{"horizontal_flip": false, "moe": "top_k", "patch_size": [4, 4], "residual_init": "scaled_by_depth", "warmup_steps": 560}
Rows from block 6, named by matrix and row number. Each number is 500 + 25 x the weight over the matrix's rms, rounded and kept within 0 to 999. All counts start at 0. Numbers have three digits each.
# fc1: squeeze-excite reduce (model.blocks.6.se.fc1.weight, 16x256), inputs 86-171
fc1.0:492494477502470487488500506500522506533530496491505508494482460511502462485481490505512482510471526494534502556459537524490480517517498540493511523477483453503530461455483493486517486485528500502531517510499468517457465483478467482517482431496503497514453512
fc1.1:506475515531520509532528472532497470498497584516445493484514494513435480534486507512445459515504510488515520483491480494451485488522528571529440507486508503515515478439522503518510494531501495492539537532465484494464518485512498489464498508517485512499515505
fc1.2:494504487505525498476496497507490505525495498511512514499498504488498504518530493484498504511480512489510508495511490496497508506492500504507503497501501496503530513489504486486468502493499519491515501492507518509494509499509502500503503493494510489514492492
fc1.3:493498506501497506506508495507493503508502507494497495503506482501495506497505491494501499497498507506501492493497494498490499497505507500502500499495499502504500505503492494501505495511497490511501501496490501499499502505509498499511507497505507509505494494
fc1.4:528484520519520545474482462578493473560473515511505491524529453503502469456470545509492559512489461503520475471465474480449535518464496589469518498477438471533504561481465506460462553471508473514522425549454461516489515504514554514482521443524518525535498474
fc1.5:509500492494500503496502505493499503503505494506509508493503501508503495494502510499494494493507500493496498492513489496505491503494502484504503491509499500494497503491503499502498497510502506496500495500510499499510507506496502501506502509507505489492490504
fc1.6:451463495524501531504508515485513456537483519515505454573492481524465525543492482525533527509504503539443520524444530481506465492501480495566507504511514548481482523566445472535512520500431456532603507507421522474461555510530508544466462454516487610515534491
fc1.7:503517509517548494448508466448491457507557490519514537492494496480493513453519495537461526511479476516459451477525494519476497491431523429474521513477505526549515525508506516491532515497476518505484506478504495468526493551508549461544519548549510463509482493
fc1.8:500500503500502500500498496490512489501498504506505505508504499512498497488505495496503495494499484506496489492494502488497499501507495491509494501492503501500493511497496500504514489492494501504499509503480491506494496506490494513506484498501501509493495496
fc1.9:578516483544519518492513467472490459495546545472478494498491450537457477418480496498498503455533490521501522498510486506540495513482502506492510460511535510465462504464509441485558459555472465488519524507509487532527451535499514525506482477568495537499466497
fc1.10:503502502495504497498499493490500498496503504497503493496494503498492492489500497503506500497496492500511492497500499497496493501495500490505497504500495504506502499498496492503508496501494509496506505496487500510505493502502492507500489495499504507504493498
fc1.11:521482470432480524409538513436519451503525534531460507504443531449556550521518552506448455490433494476490517530498497507497518513493521500483524479515527512550540534497499513471529524533424541521471479508485538471477537508493437461457529478474484472493486534
fc1.12:512525489501558529481500519437498474548515539505491526530498584477468482550504531477498430524525506531451522460533431469484492562478512425469523434527502478474540462445452496462471435504440441484486464510537484499488480465500486484513531458503503486481489517
fc1.13:523494544411459521538500483490464517534518479501534489470484532493491514450525528477506480519488504479522544486483507549515510486569487435528488516530480524483487485506461521531476502498616468424513500489464485504493461515536470527499472455476492516511443476
fc1.14:514521548537483447469493482425472485442502521456521495523463492527512505451485486543521508483514448487473470482486494452521533528490509488552495558490454469526490505515541486513521503499457538468475511485452496475477461531475473562571426520455485510495514502
fc1.15:493416478440537525507508494543506476469511504518480541499532438483470514444479539515477449518465491518508500465499468519490525520556519540526490518533499532455469461506503529516510465507550519554472513501411515493588502527492487511501520529552524506500494503